Weights of a small sound classifier: arch crnn.
Rows from block 2 of a small sound classifier, named by matrix and row number. Each number is 128 + 24 x the weight over its row's rms, rounded and kept within 0 to 255. All counts start at 0. Numbers have three digits each.
After each channel's rows are labels from the 100 clips, of 14976, where the channel reaches its highest value: "responds to" is what is common among them; "peak on" is the class under the peak. Only what is clearly more common there than usual is listed. The data: telephone keypad tones over noise or synthetic speech. In brackets: how many of the 100.
# conv: width-5 conv (model.blocks.2.conv.weight, 128x128x5, each kernel summed), inputs 0-127

conv.90:172139105158130115130128125148104118156107113137143128131116140080121100077126134146137095119150133184117191102141129188136128126171096130101128123135119121160119154121082150084128158111126134147129068133101142115172159112077121101096182095103129143130152137119105113126148140162112130131094163144120172124115135155123103118152166137145173099102144130125128151127111146135156151143131
responds to: key "1" (84); clipping (57)
peak on: key "1" (48)

conv.124:110098169092150130116135127116165131137118151128149145131114085126157137131137099101187101083107148160156145149086114095142113150123099154125117140118151098159115137118146136144128147146107088117125142134134117161112092159131139165131172091070158180120157159155124144122113137103136103096116144133116166131162127138132110138095100100146159120133135083121192184119134121134137137129152
responds to: key "3" (89)
peak on: key "3" (83)

conv.111:111144160114121145124162168123201137145157149143131120132150157131173102132120128130126128100098124131138112118140134074147156159111131131111108145100130121152111139155101128127139136117161114089094123084150127093143145080173117147103138132167091108110145105155144129123150137102122169119118086124104103142107118126126159096167131129119154117113172102104095150139080106166083170164141
responds to: key "9" (74); key "C" (66); number of keys: 9 (42)
peak on: key "9" (40)

conv.19:121137133185126120151128114102160178166147143137148159112142145144136131125107124143145115081127140185099129144137173142131108119114110136146122165114092125153161123140138133144125161126118146124135116175104140088129115130151138082128143138129124156120121109158149133089156104136085174083061120125124124087118126130097150147179116079077110156133159106122121135101164109134128117170129
responds to: key "9" (73); clipping (32)
peak on: key "9" (62); key "#" (34)

conv.55:142115124126095110121137113155094089105110135114081139101123114121162110123131149173094117091139166170132142081127169123116101128120065132158122140163128149172113149090171119102147157162130126128125116088140092076118138152095158140175160109145123163146114155120114161141126121126116120135125109102134111140111166121147180131106102107114140121132106147092129151104099125146134095121176
responds to: key "A" (100); last key: A (33)
peak on: key "A" (100)

conv.65:158133125131138148102123137124175130114177159139153098152145138148102072101168111130110146108124150159122139173082171185134141151123121146120138145150082165095093099132122137179114138122093159126100161159099113114110130117166110120099118092121151119132156133135145114132122127103121181099126122154143120166173071127131119139149117102112134159109160145142119128163114117132089138138134
responds to: key "2" (90); clipping (41); last key: 2 (27)
peak on: key "2" (89)

conv.82:150105140115110101154126144156161119126150192117089141132105133117087115116150163116139097127137155126103082146157133144143142131162094131110132135118135137118186164135121165189120110145098171133131109141126133127170134098137112116132136166097123099145110112094166152078109102109076104092178162111151133114132127150097121165100104111132140098139122141128103132115130122164125130151086
responds to: key "B" (82)
peak on: key "B" (79)

conv.7:106139133133113121118117166120196159094169143157087103153107081142126105165108114123144125129114069130107133100132154060167155118131140141109113141110150167136149145144133143105112129154125092148134151096112123096136094132096101113105121113074094117100159132184115098137099108141120130123177127140110129152120146108126122118144101106106140147103139146119117102151121096115106144165163
responds to: key "6" (95); first key: 6 (35); last key: 6 (27)
peak on: key "6" (94)

conv.89:144143132129095092136104102143110158129088122139148128095117132102129086135117077103125104099155096122140109129117108097092154113135125143126069186159136139151115107103109144108063096109102131095130096153139179090115168171083119107148141098096101138121108131171127129139110148121139102099112106152116129107099136119142103145097106099128085116086099155120135147139116132140124127131107
responds to: key "B" (95); last key: B (34); first key: B (28)
peak on: key "B" (57)

conv.2:151113140135166159158134114125135152079155111129107144132120157143129124148183131118123122133101093095101157136119161156123133118144109137121153126095166158170138112161123171122117116132146101125133155178094123140121096179134091118117141187091082145158172160143146130099109148112117143115088139094106138121114139152120092097105102116138143115094164158159164126126121118096089141108139
responds to: key "5" (74)
peak on: key "5" (37); key "6" (34)

conv.120:178130115106110140134147167153119143106114114147128153157148146103131136144126070135132118132114147173118131094111130156141118150163154111167139106169137146129126135152175140160139089113092140144127122125141137113104142117116135086137137149104111119135128087125086162099097137098103143054117120158090159136125140092149113124109084137097151165118175138110166137144089108160128157167133
responds to: key "1" (67); clipping (59)
peak on: key "1" (58)

conv.69:128131136146112181149126118103127106132117128158137193084141110148131140109150112126149103126120136145138144138081125109153135107173162125118117104120103160145098153142120128139147153203149134157129121092144148104151114114156110143142139115155097110104167137118104151097137136101117153118160098140086110192108121124124120116184114139145132124132147163133127107061121121138152107172169
responds to: key "0" (91); clipping (54); first key: 0 (27)
peak on: key "0" (71)

conv.3:111133120138134123121095083126116149127145137145145172117129077093149134126135111124107129119141152101105152126080159087160119122154153087082161128103106099111055111092102082132128143130149087121124132126176126116136116137120115102098112067113125116122082121129150148077096115155115087161141128068128113166111142092100145126124117131125108135126121120157154146124117100121145129116116
responds to: key "*" (97); first key: * (26)
peak on: key "*" (94)

conv.91:141162162121152143149142104097140131112143091134180132119158109142136153158122122143110110122147104108122099117106104094163110150141139077125132109109114063147175121160138120133112132120118120108124160131123199121128081096153146162141155171138084091171128126121097142128125157098140124170090157116134127143121139122119106096138125150129121153141101101127140123158138114085131100191126
responds to: key "8" (62); key "9" (56); mains hum (46); number of keys: 9 (29)
peak on: key "8" (52); key "9" (39)

conv.60:119151109175113147129123125102174115128132142168126120149124081167094103176119178141103099132132084151112167137121092126093154112166109094170127097158146128128149175123117137131123127101104123097096124136111110104088146122129132117134123147162113143090146106108140148100146150145105071154129145133092116119172102077130161098117100123132114140137123142109146147132131126131127138112195
responds to: key "C" (92); first key: C (25)
peak on: key "C" (90)

conv.49:136087139141130147106088121123132129132128111125148166098133205130129177146129110140084112167102151111071161126115139135088132164126099105082126178097160121132139134142100135135143116093129116125137111159137135133162111138144130098111108158122155118148099140152116197128169125141095078118129119132111123125145154172090118131131108150097082122146135142110140091125119114119142151131167
responds to: key "*" (98)
peak on: key "*" (83)

conv.72:121112111123126117147163096123105145124136160128135122120100073093101167112145149154112141164066159112113133127150109139141129163099107137084126090101147168136086124157107105105088165094160114130077112105116141130133110117122128073125141072101139133127108116119118128128158075113122099131124143107119128145137094128108168191113104134142120134140108091143141096138112124108113095121094
responds to: key "*" (79); speech (71)
peak on: key "*" (33)

conv.104:117137148115113158120110104159111109162117099101124095164128190116130126176118145117114211149138120107128135130176140110103132131147121171117170148119186129122125113130125134111132141138168102136117180144141131125165116150117065147112134178108148120132125115119095134139106138147114099130136116187121133139138122114138111137129103086144172077139103151157122136131118131175125160116127
responds to: key "B" (77)
peak on: key "B" (64); key "4" (27)

conv.11:139112150089131098120118100145129152101120117120158118176139111168145122142137145134095125134113117131137163115104155147115142116145108095110153093122124126117142156137183137119136118104117180141113116181123152103100136135152112104096154078146112098166120109098108160098126137108102149127136119125106076058168135096157102154106152096079103133173113123146145102127146158134129120161100
responds to: key "3" (66); clipping (48); number of keys: 6 (27)
peak on: key "3" (56); key "A" (25)

conv.12:134106121097127105107130121126100107111128111088166170108101146145122151108136126135113096169152122177157151139080149172150142110155147120075146130098127147102093152164130131153112133122152136139106139156114145115109167103085169161128100128129124109145116124103110132149094134142126203141131113109076112135116179117109147104113107100084118112091141174114160128118143149134121119143156
responds to: key "2" (100); last key: 2 (32); clipping (30); first key: 2 (25)
peak on: key "2" (99)

conv.16:117129103166089106121112130096119139135111127089105170125114098076117117181125147130082126158061163119113125111170127145123106114140103127151141127112155138137178163121120106113121117110141168123137083117152138109150103116110100096163140097138102115105148135151106119148173170154112125125170084102090131128150125114131128126107086151147181121119125132126114082147123142164129137126159
responds to: key "4" (72); clipping (28); first key: 4 (25)
peak on: key "4" (63); key "B" (36)

conv.114:125126150160140158116129131122124128123139174131145080124091150140169151126144133096161177094130136156131154104135129076185164142062139111135100169147137148137121092111156141167150140109107129103109136113138134118105122155144154075133139135134108135122157101110111130117146141138086176128143094150137117141130175131121120127159145095113091111146156137122159153142118149103185083115127
responds to: key "2" (84); clipping (52)
peak on: key "2" (80)

conv.99:152100128157165132115105109136152129161118146150173161140126163140136129043123135127153139137151122094149153161091097138147147139160146124134158110139074128067092143136133150184132153113089114118127155115129138118162133105119146119168126102096114132116168123170121166125163115151131144116136122104121153167105141168131107142136098140099130096139151157122152141143121177130121162125123
responds to: key "D" (80)
peak on: key "D" (75)

conv.25:118094118126104120089137103096102136119080164103102114112129119147139090126114103105088108127128161162125125106136064091137134119107086131127116150135156109140111166098112094122114164147135091106138126109097175143144115115115125113187160133149130158107083129104121120119071128120171129173180134126062099130100156142114150133121121128123143140124100099142116143112135131093140107124135
responds to: key "A" (100); last key: A (32); first key: A (26)
peak on: key "A" (98)

conv.102:132141165127122093148119100133122123119135150091147163138105174105163124165117147121117130138100158097138107089141108141175116137132109171118156091145151090152110115160116181096134140144134131146087146143135118111133116105155109145157137158107126102123124108121130157117175131124107125199128166123140118125118108112124159148157098158136165165134140083094123159175093102132092103117162
responds to: key "C" (86); mains hum (47); first key: C (27)
peak on: key "C" (73)

conv.63:113091105130143134120083136151119138115134176147117164125106106108119120106134096150138149175152148129093076131126156138119146117074141142135157157107117119100070117153168123133146130136162120091133144099116170109132171130108117127161134102142111116121117090097093110124130117114170101131134121143091095087094118137108154183138123119147116137138142155151133061142132160144180120121136
responds to: key "2" (86); clipping (27); number of keys: 9 (27)
peak on: key "2" (77)

conv.51:157139093145141148119126126119211136144088098170121151150099109134146124138162125135181125122102113120086170155141109127098132124142100109113087151123157097150141104162095134136105115169103115151147124156126140129117161169146162122108143137126142169116120094105149153138098167131105089111119107120109101135126146195159136144135101113132114149152085110121111113093092155133123144116116
responds to: key "6" (58); key "3" (54)
peak on: key "6" (42); key "3" (36)

conv.53:158120138153109107146127143113050098161154123124120153079122152085112143113116176151170120153167135132114122109148125153167164159140118114119157092140119141108140109122121129150135146137103132109121093154107154074122176125093127091124087138133126094154156091132132119110139077148138161155154100104127122118132180110081133130167109137101111128131119145113157104149099144133142125149116
responds to: key "2" (93); clipping (57); last key: 2 (27)
peak on: key "2" (79)

conv.4:124123120110115187156094127122186105148101124144123139149126129161097149114116101119155147153119143096130132095100138137119126121138116158141069166113084143138134163133137107165123146096117165109111174162106122112169128103127105112116098098139122135150125138161150175084154157125130096146151129134127127101095179137179135144134124139113155107130064140112150153150157147097134120149151
responds to: key "3" (92); number of keys: 6 (29); first key: 3 (25)
peak on: key "3" (73)

conv.20:125144104134089128127124111170108131086139170177121151167110154147136125126122150136139137145139115108175170116101124139127163102113117108140145164141104129121133123124118150132118132170133147152166133161124071143160149154152107091154128138072118121115159126099138102130100106089139075165124134161139121161154140129131097118149120125076145186105099096128133117115087107149178114126130
responds to: key "#" (68); key "4" (67); number of keys: 9 (30); clipping (25)
peak on: key "4" (26)

conv.71:136133096110164108098158125148146157077103140132156129107168096139108106130094102151142136146143146120138140081115106152115104146152106113136126130090101139137140111167113098109100150098168149100118089117163109135092127149081123086127137124132165146123112109151044130143136154128102123141142097174150120111112150137092154128117139112135104092128130143140154165103098126160072132130112
responds to: key "4" (74); clipping (44); last key: 4 (25)
peak on: key "4" (70); key "1" (30)

conv.14:136132118127104083169076111133199147130110139112141155111119129161108107158143130115143165149139113148109137117128147175138086115112131169162084096125106121126100102132103171133131122136163118125118166175158130118130175152141119134111153136175125110141163108124156091134141110091147146133142140127131119097170163163137185150111133131105097121135095103120163147127142120143102087137124
responds to: key "#" (69)
peak on: key "#" (65); key "*" (29)

conv.0:144148124148139156091150119123164141117124132081135132148157168144124124148091143118146097098131116111139152142169129131138141138156162178097142152113102156132136138147133110147142148174164144113095163198123102119157164115140155108093126107128143110151134164125136175166119130169123161131132138110137160129147143137160115115086132097135136122124144149134096158197072115148131149098133
responds to: key "1" (77); clipping (58)
peak on: key "1" (71); key "A" (26)

conv.13:186152110114123139123143160088135119160077114116160134147118148126167152113131170167146135116103084132123100100150157186132132112161163102146149132142134141116117150136142108123143145120095139133133141184132126119136135191108152124126166120141117145156179145133126145168135144129135106149089116131131120142131163149086160132117069163159123121113089131091148156173113128137135127146102
responds to: key "1" (76); clipping (71)
peak on: key "1" (72)

conv.101:134150160164136137147120127085149118152127125101144115122146151145118080125167141198127143094145131079148080164089112155093137098101121140120143137136097119147094122168111119110154113110150155119077129085104145095123144110114136124144094137126124142113144113098134110120115128148104130112136149066152117180118141087084124101105148104115159126096152191141112120137133102124135138129143
responds to: key "A" (95); clipping (31); last key: A (30)
peak on: key "A" (94)

conv.47:164140151134130145098134152179155100130159095153126155098136144172112092148140113142148112146136110109126129092162144127074144156135139154146166153158098157121148134107103138169114105106104102125140127119124122109042113129133132132118120115116091183096121122175096130110183088144137150105132130107100097134143125155132137124144107143173153164131132110170115099144128099120121129112137
responds to: key "B" (57); key "6" (55); number of keys: 9 (35)
peak on: key "B" (47); key "6" (25)

conv.45:173146144098115106147151145138084091125140144111084145099195141101122113146158185091137119065167100139114123115141117159128150114115145134137095131134117141141143118114146136145131171113172150117134111129149109097089157164109114149135110125131147159131165112157125120126139130104108158083122107093152107120145106125142154105128159130157129121111135157112105061184137143151107129115125
responds to: key "8" (71); clipping (36); number of keys: 9 (27)
peak on: key "8" (49)

conv.81:127095118107114114152121160141107123125089123122131064139149120151171152176134101092115107097152132143092136155147126141131144097114127118110122130118119155120109164142092094114135113143141162146110137148122139088124105116093100158137121128169140135091162120135080166135106151151122138147112115150133169156112098142156158120142089121163098107112109156086139145152103167107175172177111
responds to: key "9" (71); number of keys: 9 (33)
peak on: key "9" (46)

conv.26:145130108085170169136075073117154098141085137127141143136147129080114106168126166122159133123127113133110096118114151158124106121113167095138139158136112121135148140170146146134091144136129164135126085148122115086135118127111102124086121171128134163171129085108085089103127139098108138122103118116140123156125125126168131139135185118108150106184116135131153152137122090163118121139140
responds to: key "7" (85)
peak on: key "7" (82)

conv.1:122133163094133122168128140126146191143144170124133116125093128138114126149193130143114159143139119127111123129180142156120148110130151139119149154149104135129159114103161092124118151121077142095121099130132146136125169143159162149173125132117096122158117102150159081117127105162135104089115109109099162094131134133083114177148152149098141115091127114158163121154135164126172141156133
responds to: key "6" (73)
peak on: key "6" (68); key "4" (31)

conv.39:114147158123135172086100100123123140124103131142137185115108098104139117084125159092149107118133120107109160152125148092117145087159116127147124089128097061105131110118111124125140104112149099142137098137120124126117099185133130141088099123105095138119132113137113121091114133121090126082161119159134132130084148160106139122124085129166142131103088141120106098113184149116110106136076
responds to: key "D" (100); first key: D (27)
peak on: key "D" (89)

conv.106:109129146139153171128149129149119108109125076074156111107109088124153134124163138150152134163119140128163116131167150104100152134128081115142138149145157139135155149095144129140129145106080094134086156081112129129155150146139179166158119108134100145109080090133137128148114097140127128103107152109155138117125151115157124149090098110130180095122062107125124121130150091145111138142146
responds to: key "B" (82); last key: B (26)
peak on: key "B" (75)

conv.115:098154098113095136133140137105124106115154153144119118104108111098104124179138089134135134110141156119129135069148119090152118140097135142134095097110144124099115117134132111098136150135119080170161119113176169137094128177126155101109142144099155138158082116108145148136128143186136179081116094114137145131133160122110081107119133113076137151129145117124135098120162098098125161120129
responds to: key "2" (79); clipping (55)
peak on: key "2" (76)

conv.92:144171109090159142124106109115151169134144127117174153142105111125113164121152131146129117088139110101117116121149124066164103102161178103130078112118134086131119139131110142171107125139156130172147115073151138119158122150122132156129133094125127146155128129118117156141173123123118157109103112125183146142091096099114126093102144102151141123111149146082084136174125133101143101133115
responds to: key "0" (87); clipping (45); first key: 0 (27)
peak on: key "0" (75)

conv.28:139138179133107137137085071159108116111144129110115114110153124110134060147140108127150138123147097135095154139159136129115151088088115105140127084086151124181136141175137128100182142107139123174124101151098132136155151119116132098144166094108124093095108101165120089133134103111094119115114145146175092128116118094100088127126137104128113124140143117096110155121125123123115159132113
responds to: key "4" (100); first key: 4 (26)
peak on: key "4" (85)

conv.77:142143117098125154154154112114135166084146142119157116118151115113152088170154179151132099131098114104103127129139121148109120098145130121116142142113171124146131130132095124107079126157080149154106125126160069124115107125152077156105142178114084163115155121112108112133096138097106152150139165146183157161112108120152126108109135157131100133095145102157107115139142121120157149133169
responds to: key "6" (59)
peak on: key "6" (56)

conv.84:128118091110122144107153117118107145106111096131122119135156139115131191081129177133102127175172100114114095095112135099135120145170112136148174127126150128143061109121155133108097107122162156151162127159141108108090140129184135118115095146087157117149100119149088122141136140091117141114111126154121111138142137147106133105136142124084155109129155192108154149142109105117115139157119
responds to: key "A" (100); clipping (40); last key: A (29)
peak on: key "A" (100)

conv.98:138145145135109107131129117115155111103111128113135139147110147171158118133165114058096108132114147107090126115170138135143081129122109139101118169128149103179123138117088106139099136142134089133135156103122110092105088102156122151116157122106173147137128113123140161115117117145111152155102107093087163115200159153098118126122097118097127103133169118119159141116129150098114161176127
responds to: key "3" (74); clipping (31)
peak on: key "3" (62)

conv.79:131167150153126151130123126165169138130125145140149061127114070132097124105134102142169106132138147164121127073123096103120109133127092142117129160125140098121152162102137134132135131150131124128175169117143127141080121127161127124102163134107121146103121153096157128127123101143140095115142092094132110169130129115100121081147160181115137153141093081092181125161118168127128137132147
responds to: key "#" (87); speech (66)
peak on: key "#" (83)

conv.110:137147119139108140141112122157113181149144083144111203134112157103096136166100156127146125126117092127111100112145096117108116152149130121115142157173130154142131151139113120160166070170134122153121107110139148131158092122144134125129114138144179166160137177106156159137107145133134103147114112150126166135145111120114116117144087133152121168146161138129105131179093131168139120175142
responds to: key "D" (73); mains hum (39)
peak on: key "D" (64); key "C" (32)

conv.15:147113136122115123109134123137102115158148153151120131107123137155107150183139123122127127166148134151110156142142121175137177096099147092118148130108123133128129112117147118147148103119136084112117093198108157142111158112113110109135135148165149112106154095166093119110136148154107121191100115158126133111157145120151176129061136169128107110102113103141090093159115119128096159095151
responds to: key "7" (100); last key: 7 (25)
peak on: key "7" (100)

conv.61:145095163160125107110087126166133128153141137127130139134162141125136152108129109109143133110096107144105095151157153132147108130129163116121093102122103128086120145090068171143109113104187112138118150145153133115138083108118111116123137122180152129177145121129133146077137164161096159157165172123152130153160143138085151146153154126102144093093148105149147124126122131155128101136161
responds to: key "*" (68); key "0" (60); clipping (31)
peak on: key "*" (60); key "0" (39)